Weights of a small image VQ-VAE: decoder activation gelu, trained on cartoon faces.
Rows from block 5 of the encoder of a small image VQ-VAE, named by matrix and row number. Rows with one number belong to one channel. Each number is 128 + 24 x the weight over its row's rms, rounded and kept within 0 to 255. All counts start at 0. Numbers have three digits each.
After each channel's rows are labels from the 100 images, of 14976, where the channel reaches its highest value: "top examples" is what is common among them. Only what is clearly more common there than usual is listed. The data: cartoon faces. In brackets: how many of the 100.
# convs1: grouped (16 groups) 3x3 conv, stride 2 (encoder.blocks.5.convs.1.weight, 288x18x3x3), inputs within the group 0-17, a 3x3 kernel for each
# convs2: expand pointwise conv (encoder.blocks.5.convs.2.weight, 576x288x1x1, transposed), outputs 0-115

convs1.19:090119103108145147101119139115131137164120131128102089114103133097139110149169118135155096155142148115094116094080116180149134138137103191143133192112097102141137190137117137126150155138151182123126169117141209129110170155095125159144140123144194120122124106136158141177140118127123145143145149125153129113134147134132142113102123124102132120101137118095142129076127109090104113157104135131130101111139107155133122135106131126124169149112124132114136130119119156138085163115137077133132
convs2.19:140126120144124131106149123110124126097087130116132125119111157105103099098112122122146127142116082126138108096072147130170159139117092177127129163139123116119119119087080111121117126122126097094106112123140082165095139153108121082141121124135062141124112209104142125109141118138144174152140115119146128135120096161122147133127128169157142127151148
top examples: glasses (68); pointed hat (28)

convs1.99:125136110110148170102121093122128131119097166125107124190140106106106165129124085087162121148157118128139119102138104150125101107160174128119129130111100132223106128134116108112134129123143146144121115124126148141144123143092165128169086153106139136143117153163125085149123100124131140128104105118108119111141112111138134180142091152109127155085090142138153137147140116162122143173118186133132108130081082157161092161148078148105124111119137126141129101107109094123137126147105099114152
convs2.99:105106166137127153151109133129140165124119154131144115166127177114118098124168121165125135069140137117125132144151136122113125147153104159137123128148095145144153099125163125100156138105113165127120115119097135151189106142188126147135143144131108102105122104088101176139132087156164125129116135170150127124146159079148163078098147161140136123089123
top examples: pink face (34)

convs1.33:138163124141141148166094142110108104170134104125113126127140114115133145145099109144099110085133139156111131103100078151147132102139128170114147115108105097125165183195176101109142193150134139167107131124127227125100151142137078115161133148134109142138156159119103107134100125135113123119126107095110139097117116137154159148116082121127130139100092094106099101096113150133112135150146112074168126111099114131143147136125127171116128117110135141130115125114115157111135133121141100120135
convs2.33:087152132144116125130126146134158113130139105058150156109122106132140154076092098166126152140144156151105118144136123128127130120138158100128158109140136118133114140172169126134100129163090138107109095140122099114075134144121116079110136170149147167127145131168129155118104116164117084145113123106139152127131151078134117160148122118101117124143110
top examples: glasses (69); blue face (39)

convs1.45:137107117102137125084113117134200109113116163117123109131119140158120071109144153134142144080133116126130120110100110126129150113112154109129155107157099135148133113138167117100131121129122115166098131102139113122127120149101118098176130119141125137089189121116127115147102178142107141096131136156102130185111136099094134116140090130147132143083142133135130137159097164140123134108119154162097148145139113157084207128122118104156098121114100146116165121162194114094170103121119114101121
convs2.45:156117142133118144128125154128133105108129147130112136137125134146151161129107107109147088170139085139133105081110146139104121120136150142145167086126128117144093128119145088112111111126141126112123092175113116110086098123100134141120164115124112126127140164147102147075100123138114115141129123131153132147096131108109093119133091118134122111140136
top examples: moustache (52); pink face (32)

convs1.53:114120107119146124078129144113126146101135121121117121121134226147140085119114164120123103129114146121129134109152140095130115126101126124146122151137088086140176108149150128149146109138111107158080101166157103114096132101120123159146133168072127154138129135114115132124159128108110150133138126096108154183108163137115115147136130099130133138093115109130170187151143083099125112128140127125137126120171097108111121140116147118131133171153085121118127095161106078091149089116172113105161
convs2.53:163115118080153125108139113102153185166120088203104044142129163160158129147077117126194116185118114126118142159136107132150115116110118165141156161152130115100106159092130106142130129086099107137102127206120105171160185068093126154154153093107129173112134132128203091024158126147136133155125147124119132100146104133140080078138105126091125140119128
top examples: moustache (41); cap (26)

convs1.90:144158097146137127157132127104103182115110155098134119097095190081093144102135158124140125181113122133145114148174098094109149108114104118142116117120125113124114100114130131129143122111132125106086133145108125103196125164180102055166140119174118097131161141120173106143137123084136123141117146117148172136114111148112135161159135120196116105156128164128127130167116114167112146132098150120124122104154104093128124103161143101138110109139136135117121130123122099132097121104144120112105
convs2.90:141122174130134131084108131098157080092083146102129159153143095145097134076140147129117151123143117147142134090146139138102098139114104136115129127118155147115115143141207127126155136155095150090114110127131102107140127146150114133141128156095125073129150094126101111113131134147136089125142118124134105124084155127151106139135128101153145112124127
top examples: pink face (32)

convs1.60:133141128097135150116112123096089126121134093070140132159141122116119116124125106138103095141115155194112141105180133179103138196128154118129111095125123133169105111125145123106105128111149109165165166101115138154098135133124142109147108132143175121124157121130137123099127148166119113132127152100144095133142143120134074125108136143093118100147120174133108102169109123096119131106113154165120107146140151145109083136135155124101125141105116132123113182116117172181096149102101134091187
convs2.60:137138116145148138112144174142149109082137187167092140115141114103123111129106163130099156124133144131130114139176134123115113138141176151129084107122139091126111102125160128108130136142099125108163151108106125159125159111133168123119133096147115026117152162130128124074128106187153120152128102109138112146146126111149111145160064116115143113157132
top examples: blue face (33)

convs1.28:108110128096148121127099127111110119141137132155155129148130142101097116161125135165129107139112111129143081114103086165160117121105112157137057115150189139106129188131125132129106173180132129126124077116137202156056125151112134155130122115090152147085109150120138116087089128151117104111126092166147108128138143117114152133103129102169117156123106161125100150105143135116112127084127160116101160128142116151143112129113131119128120129142162121114127080146100163135121126114139092116116
convs2.28:107102152125129133135155111126104088144080150141146136099102099166126168129157113125137147157120158127121149121071143121152101159145147135131123098125124136137126105094153118093136137141112134140137103116112143119130095138100095105130148111127161121102140141132114144108096107105122121138135147105121125137096134083122151177147140098143139119133168
top examples: glasses (51)

convs1.172:116156147135108130101138127133125124134130101163092110126123130145110126133100135109158089118106120100123168150126119155131139113148140136134139121150142084163108111122197173161098177136077103123116102096114101120158120140144169124121086099094120168149116113156110115123141105160110132135149113165170123108120088167138093133100145181124112137117099204133138155127162134094135090159132124149108125148141130175116124135099140134106163112126177129167097104155126141104127126129160154149090
convs2.172:146109130099177147121158124179120115186119108126155140139131137125155096160134135136157108158108173143114148103144133131139107134134140151138160140144119136139149185146154176132123119076124131102122158129121133113119164130084105162123114109131169089166161128146155091153141148128130109108122149139114136102133124126120094125142127107156129126121103
top examples: looking left (81); surprised (54)

convs1.244:111133107092112156152108115121123130119118157108127163160192139172108114122126159123146145162120115097143157116126145093115117157118126125157138146128137104113126144125122130140140090106105105138149098104124131128148112126146123090135148161100113098178153125127129094124161130110110149169148101071169139142124094092129144122075104162159130151140096106111136128130110160108133133137131137128052134134122124103080159116148107109122105100108140136123112130136134179177134180109107188180168
convs2.244:111109093171114129121131123093104145085147095123069066133123112156079133114136153084144140163128147139149134135088139133103136130109121138163128135127117147136112115145126136116147095120125141139171117164120147118097086137121176198145133130130128124156112096077085145128116094156092114128132139160126103167095123129125123105100132103143122122134159
top examples: looking left (68); pink face (35)

convs1.86:129128166089094118127128129147108112163163099196168105136137137106127094129153142104139107123110108100141149100102166181140117130121119119107099144154154138121113111102115108132108157135174131148127120116126077121113111101119138115112161150136114133163115105118161193109116148135107108113148118154103138156119117119108144112133133118132084096197174142108160121132120158111139158114143146103106117130164115129124158148132117091139148125118140174141110155135086144148095095104119197186118
convs2.86:093140072149123179118144112118120116062153128159133158119141137137157147091121126141118074141143128146125169154072133114151095123170154138123098141139127118085155111111159127134123151123107136147093122134152123135101148156128130115134114144168147077177132142122136132098162092105115091086126151151157145109108152101150104145102141149115122145135134
top examples: surprised (50)

convs1.270:160140121115112154124142132149128081157132154115180102153165119149115106132135121133128101132119122131094103164129098120112117148126134147072199075115105113121111119142174147131105107092131154145122141126118103117106148137114166183068114126133107122117133141123136111136120125127160119109115129134138106077162110149157157106151117094175124171132105143094106120112122151148124097122094117114155158180128142135108156121141148123123111144129094101134137088136158112109131144118145075112210
convs2.270:136113151123112135150145143151113096128116176082106083142109145122128102170170114165129112087118087153137134140119139139147112124146171126139126154098138164140165144136135131131120121103121102132100090098146087160132161136133096102149092145112102103118132162116171146116101136163135123121120115125134114123134129150120159146170105085113147147162160
top examples: looking left (65); surprised (44)

convs1.32:149135136121121119140136130178121134139113177135142071114106107157160146156159122124144138135129130131100139153202156153110150189156125158100116108143112117131111141114131146121151101105150134161172130136121145111110107145109136161153130097112152097176129113142186102151070131123095154084106126123152145119106144138133135114078129121134143099118135116089102139137145142148122099148154143146158078114122145135125158185095130165158144113102153146160153115111067126140123093132123114147141
convs2.32:122119194159115117130131099125125127164131139119138121101105123088104125080107161099128147144136073137121109148097140128159127123129171152108159108120157122151116120109109160150117147174145146157136139108138130139122126105111101177143130144101107154123130115132144148099138133166089121127126137134072139112113093155146117130106148143103142127114105
top examples: sleepy (46); pink face (38); winking (30)

convs1.133:105095137100145153107102123172136154112144128144141102155108131111104132112148131092102197124103150126116116142081128111142159090127135147140124164133121128132098069126146146087148110120115132113141121114107127116118071168145160119117116171155141100173157117154151109096074109159107151129121095145115134126126145101121108116116116109123109143216150131161114137154166128152145103163151124126133100164144122117107144108141088094133124096138110094133116108178157160141105113153101135131107
convs2.133:127146117103185150121127122110098136136129129126165121137129127116156128122105159151125103146171158118135150189118125139193106121097125113154152115125116131121111121144112103142101138133111148127129122103100149128119120143150131123131124151132154138118119124163077118114103173181128126144134151147094120157125151140133209131141137139147156126105136
top examples: blue face (32)

convs1.58:078147117131123085152170164179150172089136126107144101140136126114122113154090126128163138136159116148114151141143195105124149113137086196082127123114125130141063141134128112135164097118149130146122110103128097124136134113161152133132100093154123142148145138103137108154205127173115111143118108082113152092154163155127121159123138112091130147093106132130101103145133121125105106161134140114109104149104152100135111118138117122152122135136122138096101145150174140173126149114137112136132
convs2.58:129143136115093131129129102129108137156107159129119147121105153159144114149093108125111121097128188155104108101154142135194104147138126144104105141136110125140155179161172152116117146148146131087157164147106127164153111123069109163122113127111104138158105102118206108115179103151112112098120113132141127114132117123165072137109124107112125126108125
top examples: sunglasses (46)

convs1.110:101091121141158120135113115079122167114123151087123147180186124124134113125168067105121137144127142114147122126147151147106101149152119133123124107107122127134085064137158113125120126094149093137079150105138110112107120092121147130118136142111126113130113150095146133130111103176073108130132139132139130112182134152113140144154173126107111136121154140162147100151145126176121104103120162154122118106127169180142132104116119166142163138152144140148112180105164095127145122120166127083164
convs2.110:117139105121118101121141136157135086186106123176131120123150122119103115133121123115122114115104131147139098130152151116110153158138151129110099151128125145157143164139162114135118107120127136128098111142127150137148142085167115139126114107111167132161127099145081139129097132136121147099127095146114106151119145091136114122083182175142132104094099
top examples: pink face (33)

convs1.233:092146099112108100129115182177152143124115095117098130099113095128168147166119093114125115105152144122134125123105120111163121123114116141182214081135099143155144128108120099167127119096120154129118129100138085116129123134153163125165134101139127132127103148124101145125129172160125119121112153160114122173175138125141112123123091104101180103151108090161133133133112131102102119099108114134126126097158144119096099095127126113125113147125120148152127142126083091100152189092134111155131
convs2.233:080105129146094077120117117119122168154132156123079139166166092186124090140119065133124127116132158138140137104107107128132136125145102116140119154105093133135149129150122133128098117119123095140076148099168172125108179120114145120121152190147116117120146132122110102111168143118115138135117156101137150146098154142131121101187145143113142133141145
top examples: sleepy (50)

convs1.67:113148172122121108119129148127161183147136093125147156117118140115128124104122157119135141152114119112102189125154115148090119141105111124132124134148123104099159099169167118114124102112159109099067118094156122113124108101134100132130125121128122101143164104111168117122151102091164181138118096113092095148129137111131120149132192137085095139126110127147104138149125110096130155112124093130108142130139132110139126160157141118158147179158167137151102107140097147214148109118136173121105
convs2.67:153130163176155101161115123151111155125121199110155103128121098112152124101119137100131099149146117103134143131118134130115111120106127165133105159130136111131118084126073128137137152129110130120110149132100134156139119100133137174148136140115117118133126129139076143113071134122095106124134111128124132117132106136151062112135127096158117139147149
top examples: sunglasses (40)

convs1.101:139108111147145126123129127129122113166123159163103089073126125162125095101100130130137152105115116167162119112107130100119125190145080179112115096139123130148126115121115150128085091125126105130113135130141132122122118163127136128140107121144106116121153130154117107118142140104123121141150129086144122159125120086161185136157116110140098137133132107114128143121130113124122124090116154144133112112133135097130135104120127160113129218128121114152108225151123190157090120147150198119121
convs2.101:083176133072189125134151080108136129129117114123122144150078120165157163115082084176139114094158130114133112146148122127157161121125139122119135117102148113124128102134106146068165119115132104115090098104105168107099103146082110093115098144113130149160117151098118103150136123155130149101124135144111121089143148093154165125188133158131120129123130
top examples: looking right (81); glasses (48); blue face (32)

convs1.267:154122117192132135130103111197122123103126135182157138132147148145133103088138116104112091126109133108102172122137123124137120155103115127139153130113150179132104130126168112119131151136106125133107175153110145110095125138114163137127208126183159137116116116154126137141074106118139141114104070121148135127157111093182122123127092098097123125168161152142128137164134128165127145152145123135113110114134137133137107110149113131104091069100112164140114097104093128131137089099148116135129
convs2.267:027126184115128146118132110134128097112102090146149076115114116157115143151110116134148140099137145121150095116153103139169113150122131152156116057117135107133139134110106113099153114117165158153157184158137145139114100122126140070113184107145088164133134155108128196140138161146125126163131135137106145110113122159107120109127123112111128145100109
top examples: looking right (74); surprised (46); glasses (39)

convs1.161:163138123130126148115086177075112167130137102101123157079109145165129141141080154149161100081121172183141106138154142109095147131133106102152121129103137170137125120099118122111126121123118080099151135103137126095133128103153138097146157136120156143099102125155170131129126129122181122102101126158098101106111123172126128139150123094105117147123121126162126129150116125156142140153154108121130152168140083119096132116093143106110149118115132125114105127149086114085141184126129123089191
convs2.161:156096132139091100131132159091146152131165104113101140143147138127111137154128141118143104135123158138103155135136126114103131135127156081148083087090104142148160164120157158152126106152100109128075105114121179134163103151165104114126123107090150125088130142141097059134145128094114096122126139146111136157141116127114175117135151129127119116068111
top examples: sunglasses (35); surprised (31)

convs1.177:161126125148121130150134116186120123097125158120128107113122105175189135159135066103170153135111138137113143127117118119123122118150135135121198147122147111119180119151167141104108096157131137185133144143103110103117114113139165105100118139150141112144156141088180171128137106079126126122102130127122144112129107127090103109157116100167208160131102079101107160103126111124144120124132118077120130106105153155119098145150115099082145125122130136132165134114113125115123134138107128133112
convs2.177:128164120168161133131123114133131127161118156107121119179181114099148123122162128080157149114139098141127105145110109128130122131124116158088157166115147149115156103093120115140152118132131115117120142165105134150144153134170130163120108144171114117097144086128127122142126138126143133177136117127113142129139159131138051134111138097123113122118127
top examples: beard (48); surprised (41)

convs1.108:131139132120133141089136113160120149136134126153093149104117120121137136147135111143115132117109138128134171117142143134106111121131170101140095157150119123124121140143163129154114157142103136132089176100146151152037140115122150110127153116134120134094115132139178154102181124157162101081189112132108121124091142152129126089133106119128124116117097207131119098132152144113107109128151070116141104158158140133126110159126137102086190106124170124122119128136154153121139091153116087099113
convs2.108:191117111107162085136133145140112150114177135096127124123137123132150151162124117149105110158147119115139149112133143135090137127120132102151196124097115148165105138146102120124179106149160152082129134136136102134090119103100092106120114191091127128118098136110160078058120159083158146163124149131135143141134118150111142100107143122124132116129141
top examples: looking left (61); surprised (34)

convs1.145:124125176145097134139132118191166086120144146137114120169144131137165125113134136111141144164122084150142168113115107086143113138126186093144130092121134132111152096153155147132135118131104190144086124119159139108122121124100122117150112081138093104120141130121106128158118108118107075148130144125126119142203140119121128120131104148154121128158134149123116094066153152131124140134117132123114141135132137131124148183153088120111144185185163152141109152118074115121095113136124094136136
convs2.145:124099119111151104133121107135139093105137169137120110096166101135134121100086153174066105125138060127155101144088139114141168126141153127118126113132136117104116169187132135144156120147154124122077085100088136141097100118185209116112146146134167143100125184140121133102128111185116121129134127137144100118133137097119094175164131129168112143182127
top examples: surprised (42); cap (29)

convs1.138:122153124131115093168216154113132123113134094093125133160116176105110107112139111179150129159099123136162110110148125149117132151112070120123117094075077150174148127110121169109153176152099137132155105126110137127130158139116114127137154115136133119139103108111110111126185161137143111102175150116075104111136124112173142118119101100115133123103145177128131167102104099126127126107127131104136135119122118216156099110143120132121137135131125140161109129131119140127129142128132142126102
convs2.138:170108133133128139123137140114105115130153124171112090162131139111114159138106173133100074103170181137122149085174120138110090114146105110141135098128120139121134126112114101150138103146064110147149095121083107097165133109124132087121130185127129134188121098129117166087161116153125109161122123148127133104151097157104180131117104177119135127108136
top examples: orange face (47); moustache (40); blue hair (27)

convs1.271:128164155121118116114154133133162112116098128090155115118121136158130101133128117133125165113145178134107112157159190154114087080180086113188153104139149111141088116124097133148135145123113123145153111109154129138106114143155101117142165133111109146157087127174172150123092095124128132124114145135107147094113121133112122128117155119083129106099126126110149078116118141103145117143127144118115086140117175110133117111138144109117112147173109188127108185136122140119095087167126140166162
convs2.271:138151096105157158138150127090129144096118106169130094141138122143150087117144117141118143160118139122070101134116139132086139134116144157122158090150090119108136144109080123167133110168097135134132123129143115163130101106135143081116134163111100094109135135116143089118141127183112159146126122158141126119179085114148191120120096086159135149130141
top examples: moustache (40)

convs1.282:152126074136121151127117136099109119105133127112166143121171103128127114155113121167143132136163108108092104121154115133130142135121112162191161132154159106104089112104114149135138119129134115120113096140125117123132101150149146116153174129140176153135155128136169169132108111141085144124145096112105118106154124069113132160109125120148134112111114129119144141143154119109130123158114066141115157104113090202185159106094125100150114196171126141110118114138095121110111112110149115124171
convs2.282:184113127130139155118123134123124127146132097132132088125162130152145083095115155122120119119122131105145134121091106118144140128143148144083167109136109093112125117150136159119121129075093114129158131068145120113125115132094162081114097175175077125162148100115119073099098144105129123147125129118173124108098148108155162110107139097120124147109143
top examples: moustache (82); glasses (55); blue hair (25)

convs1.174:123131188160084216142088182131146117137130096130134112120102107146104125112116127173113160101108118112142102139086133167116155139119128136127165117118084103144132139093194131077172123102200112143094122146107100131097189153139106133124130143121122142132194100142125136144130145152121137159155126112136093119128114089115133095142126083123166157121109091133131141130140138161136126146135106112150141130126115142141111125122125124128128139104129128099131103140125130138152142111118163107103
convs2.174:104148143112153149126144097125138116128158182101133147121152119137128130117110125132109119155141110129125122090157115130078095107154168112156072124122114132132135108162157108112135121095134076115093059178124138128118126136138154089125163146152103126136130096130133147097093107111114116152103130129144132177081148077116115136167151144110123139174158
top examples: orange face (34)

convs1.166:164139117160118118160121104130135123142111138130136110144168107100117142135171128095120145060146152143125110114103132131099167129118138140125153118114175138084129176152086128147117081142170111131149096145174140106102136146117127137133148129117166104153183123131138125109155153111137112088164139103105154135148114099124121108134117120125129128127146110067105121121122121132113135105149097071164132085134134145113129200159101153136103115103149098116172164135121097127157076099170123122121
convs2.166:085122139144130144139162122094152138122074099130147179141137126057186157056162167120126161156101098124092142144046099139111130123091118139145109161092097144134133088148153123156076133150129140161120126177105096129165122110148113149128113140164121101089121130173136152178141167116143149143105147120127121095174140149131150127151115091086112138096157
top examples: surprised (53)

convs1.119:113122120134162123139125136096124131140131138115110101146102119153138114148122154099150122118114127164129156185106139148122105114109162098120143121154115138127114141096130139108113102168127097148103089137124109140123103120153106124131150135115103123103142137110116164115104130111120148109126114134171141139078136118135132110140170175154071133167072140196185158141094080147114106136122140111108086170201163107141110124132151137121106124112139149111116178163126148134123146181104149131076
convs2.119:088150138119140113132126105137118148151113129126123194138119148167141091091125101091143103132149097153123162146122122127142122136158091162142125139178089138165142149139136154134156143103154154093126138132098129121143137160127107135123127100136175151121137100177122193140134130148126149108127092111128132130112134117115150117146088090090112150095126
top examples: sunglasses (72)

convs1.134:176154120167141098130100115109125134132146123106135091098142154154139100111117128107133128208099124157134120160141142130139106131110145113127133133138111135119122150096114144141139144131130088136115141148126121145195196142132061144170166139116142124166128151133129129128105130130155110141177120163155140103117133152120099119133126150124107146122128161089134111131159106084126129116135138148156086092141108092118120140136101211121094145105110109129135189142132077121096151126102137149115
convs2.134:140145148145129152124123143151125128191111180135124062097143120120104116141100133101100172093139122142110109143162147130166131105169143131148085119108115076101088139136129127110133146148107139162116159157174180144118110144157103157156145129097126152074140108094129157122118146132148127132127138146122129154148144113147142133097101090124141129139127
top examples: surprised (42)

convs1.158:151162117164179059106177094139142111128144116139169070130158095142121097143111108133165145167163091117122177121143121133130140094102169103118104135116145154084131104152155120108099160124114111133142131102132166134105140105134131130142175085152150124107130140115157124147163103092144121099147137113110101146145163128086153132092119115124172104147128136120115090120143154167081169133165093104104151127103133144116146145151118106146144141134146130133160144103097136135122110110148147108107
convs2.158:153133123157115118147121135141121123114112072091136144125104127167097190182127156110139125149111166125128160154139132133135135125134175149127125122185138109107110077120152144167108122098089166124140101122137123145093123140136123118122148123071119104142152180156116128132151111142118106137125116141165130152129154078150136146130143096131139133091123
top examples: surprised (88)

convs1.42:112127112150131112132122099175122135106138114113148121134132104111146162125151130127149117161115149142105137108121118151130144127110115138130083194139182143133128121092117154134096076132161139122157082204107132130099122151155099148110089150116150192145099091156144120123163124168137123113149100137121120093136121095101129172148106131102112149109104106104096109113138096096135114113161105130171089137123183093132120180125124123126148132161160142131102113113093078129134137119093121120125
convs2.42:137171101159152141126141148178148127141152107093126122145108117122093133119120159142119125094133119127105142120122122125090117124159126095155110104130112118174119172056129132111089146124120131107106130099182164153146110196136122130123111135119134208143146127151138087137089175131110131117129063119128111109148164137123178117183088085159140135129122
top examples: surprised (42)

convs1.162:143164117146137127134140155126155117111099173170117168096111129129119155146094151103149128119121132087120095092128237140108140144106147181136072111117135111148097196148123147116099100147108112110131111129144092144113121098121104119139126182124109121137139156116178113144123102117133147142164106097117146118132118136184096130097091128110145131123125119108111115149137111110141167102141147113112158102125139136127123124122140182144089091104148096119145118124165124115138139120114152124096
convs2.162:094096124083164161131127150123126144094091130097185164153150118125145146191094105113118123143123134171096106145061114138140148125116067145110154077101126117145142118129152122127135128158121134114112115131125121101132138135155158104129118190146124105116147149154105158165103120143127136165122135144121124122099146107102127149125191110143105099134130
top examples: moustache (42)

convs1.114:136130119130138099076149123163147119151115131135105128153128104108068114134128167120146120148100120130128169159183164125118146121109137114145156106091127154155150151166128102169110149132097149136136171116091161104139094099178099138160156092092138102146134119123120113163139106132150175128121125136147103111122117094133109135186115151152124112107141124134094167108156115117138095095066198147184098121132100121127140126099143112122136165094143125146138128102128099133116159150122123122131
convs2.114:111138201132110160120147095118112145165118131165171152140135147103109191114133105148140146143172143131121119154162154116145155134153098100163178093131109159097095158119101115136151123157106118132117105167112075141081138128148130074124164177113128132185131116129098138090103145137117139085112090157089136129108145113127095144132089164139087150125134
top examples: sunglasses (31); white hair (26)

convs1.280:093150103108104125136157124109123126150106145100109157140111099099181097165139090119133120147129131109113115155131165123147095151141101104143167086134108125131127164141133138110138144111136137165117114155110123091107151120116121124110128113135098124162123127112110139100129093135218144141119133094171125107171159110146123087121122125149168134149098158132112122139088131115113145130113141148123117093194055112099129130129140105125115163138148176124135179085171152135121164107152122109114
convs2.280:102131125136127157121122146147109104131085111156114127121083150109102146142127135131129124153127149149097136108120129121167115135136138112155123222067134147135138142167121152146111128156074160087138132086113060130079113170123149102147096116162105131130129112074127176144112116115086148115122112136138146099174092118123127117165136133129152149115168
top examples: looking left (77); surprised (59)

convs1.164:136119105120130152111128146138135133152096092133146169122148119100090139143136179101138144101120135153126122123143124120109125137126096149118119138135113177140086147168127135122115173157085143085156088123125095115147119121139087143149104095137179131151139143153125126136132125178132123127103139163144133157185126111129106136153132148118116126166143155106134135115136126120114094161136139097132122094159132128129149160120142091096213093145138097134156197146067113148121094146073133108124
convs2.164:122115136135143103130126172170135106083134096164137090136141114154163143145133152161103090106094112135106133121172132139146159134147172137125150109108101135130161144157135106135147148078126127138166140092157140089125128091185136134124095105094158095147123129132126115150131109132104105128124114150119144130120127128114134120101136116116117117100157
top examples: moustache (41)

convs1.44:087126119162121128094132134112162137134147154236120117134116122141131112120158114102134162101130127127099108125146150125136141123131096108093126151154138125123096160160138123127120140108167094132146106109149097109087139120166113131126124129097106099106132143134166126111098145160191134089152134124159130138144127094107146154088136094106140111100112093135102112123121098127142139133106193122102193110111145089136142133138127097120129139138127155100128130142178095074097148138127083117147
convs2.44:081149138070138148135146153095116131087115129118127151095131109100161126172103152144148135121108173128124132159116167132131149156131144138103154122154103128127106159098123118145150131153169166134166101159123118152107106113117165154113173125114184165134137097137105130138130141117167092097123098108124108125093127119130127160137118093130144105137143
top examples: blue face (46); a mohawk (25)

convs1.241:168165132104118153115109127099155114114095145099106111170128126155127081179120126149167097127135162163121125102126115106135137107100141163134121120112148079141114153117120096113165119123153147143142119143113093127145133119158162100148131116116136132195094148108129133107136122132102130145111124121170105138146104154130122155101114105147148110166109177135106107114148113115123121133141148125083158112108158095102099132146113092142143129178189154099089128147101135105112172155164166074098
convs2.241:127096077108159138132117152173162119126147113112055132152103129122088145094161133117119082125114132127121129108064101130097144132132152158161104107152101111117129106107146141095131112151163115114107080153158112135134125075115142177139116115124146143105150138141116113131131121164163101114125136144127144121128126144141118115113148150135113097140134
top examples: pink face (56)

convs1.41:176147102128101100114116144126112121097133126114126119128188148132089086115154097127140130115136097128118138155130120138125144116135085106128125078112114131150084146164128161132121150125183113091127164162101108150121129117127155161100100078152130129113117112177127136102145117148100168144147107114106150125144148117137109125164131124130134106125157116155167121117122096113086217101134122126151114170084159161128109141088112121147139131122142115147143181103136144176103150143104091103140
convs2.41:076113175131101132131140110137089093099116124107099091117112099062123137199082147113144125171139155135133115106094118128137071136105137108145093146086129098111116133168115149112082127099110146124113178138116118130138120106125122119120153117131160130137142103117117152120185147140097079108124131123149103136145118127138130122107118117142145124166161
top examples: beard (59); blue face (34)

convs1.127:102112098154163165137102121123144117113126143103116113139106111129112129170105111141179140123129141122102103136128107139163109117159112155136114129137096131120132135174131147143102128179128147104126117124152122140068118145157110124104129182134111129111126087111158171132135140124106113125150117121157094081133179141139133116119142124092105128182113120125130114135100154140134127121136100123162152185113121223205110133111159156096140112123126122112140162114138180108088121116141165127148
convs2.127:071108112161144142140126166118106134155153145141148179150147124129145145089072132148123132092110136137105102124132134140089089143121088123137157135112129123118137149137137089125082145092124163105147154119113047189146144119123158056145140167157144131145120161120110172143124153152143128137120140120078105101095137148107176146140131159130151111090146
top examples: orange face (47); beard (44)

convs1.167:100111099124128116132195157111136150161099109117080200121132141115112131155158155118079128097101101104132135140124143186151156115112143112120104114130136148153099103107098113167108100143143142080110129091126135150133140132158113119135137141152162183165140116153111111149106098067137140196139147087148103123095155132144143144150139140100124136125143138127152125151125103101117113084115130166139146133111150101096153155128130126152156163140177130151101130112131131132109155114116102106142
convs2.167:139153141174164150119163131154137179128145108174156145155123144164104131129116118140126132174155195156101084136118106118142117104116129129126149106142128146086123168152089101102125134127152110080085158133114139122108146140091123087113118109173105086088146111119128102132179120114163138160114130143135107099123167113123129136102098101137111135149135
top examples: moustache (64)

convs1.71:138117130143104211162119110165130097178133104141133113121115087111119137127131113100148173088141150096104135134113079123142133110107125139131140152144152101075125169112141122105098167135173123097129140130100123134125145137113095119127094143104132141128102133138096103119152172159143160136118103110089121130121132176124094090150118177122082125138139135127105146103114153090116130113128118145158098113157104097132112140147144112136131179102171107130153084145080152158166116138125095118151
convs2.71:088092124089163162120145136138135132170126099135119143129143129139118161134112169106141119111173129131116143098163152125132100108121147092170138088155119142121137133052107124129127106090161132119072100102150114126139125136165100112131125127077097117127101136069125080097098167130137087152112151115113159131144128109109160123122129113131101135120107
top examples: sunglasses (50)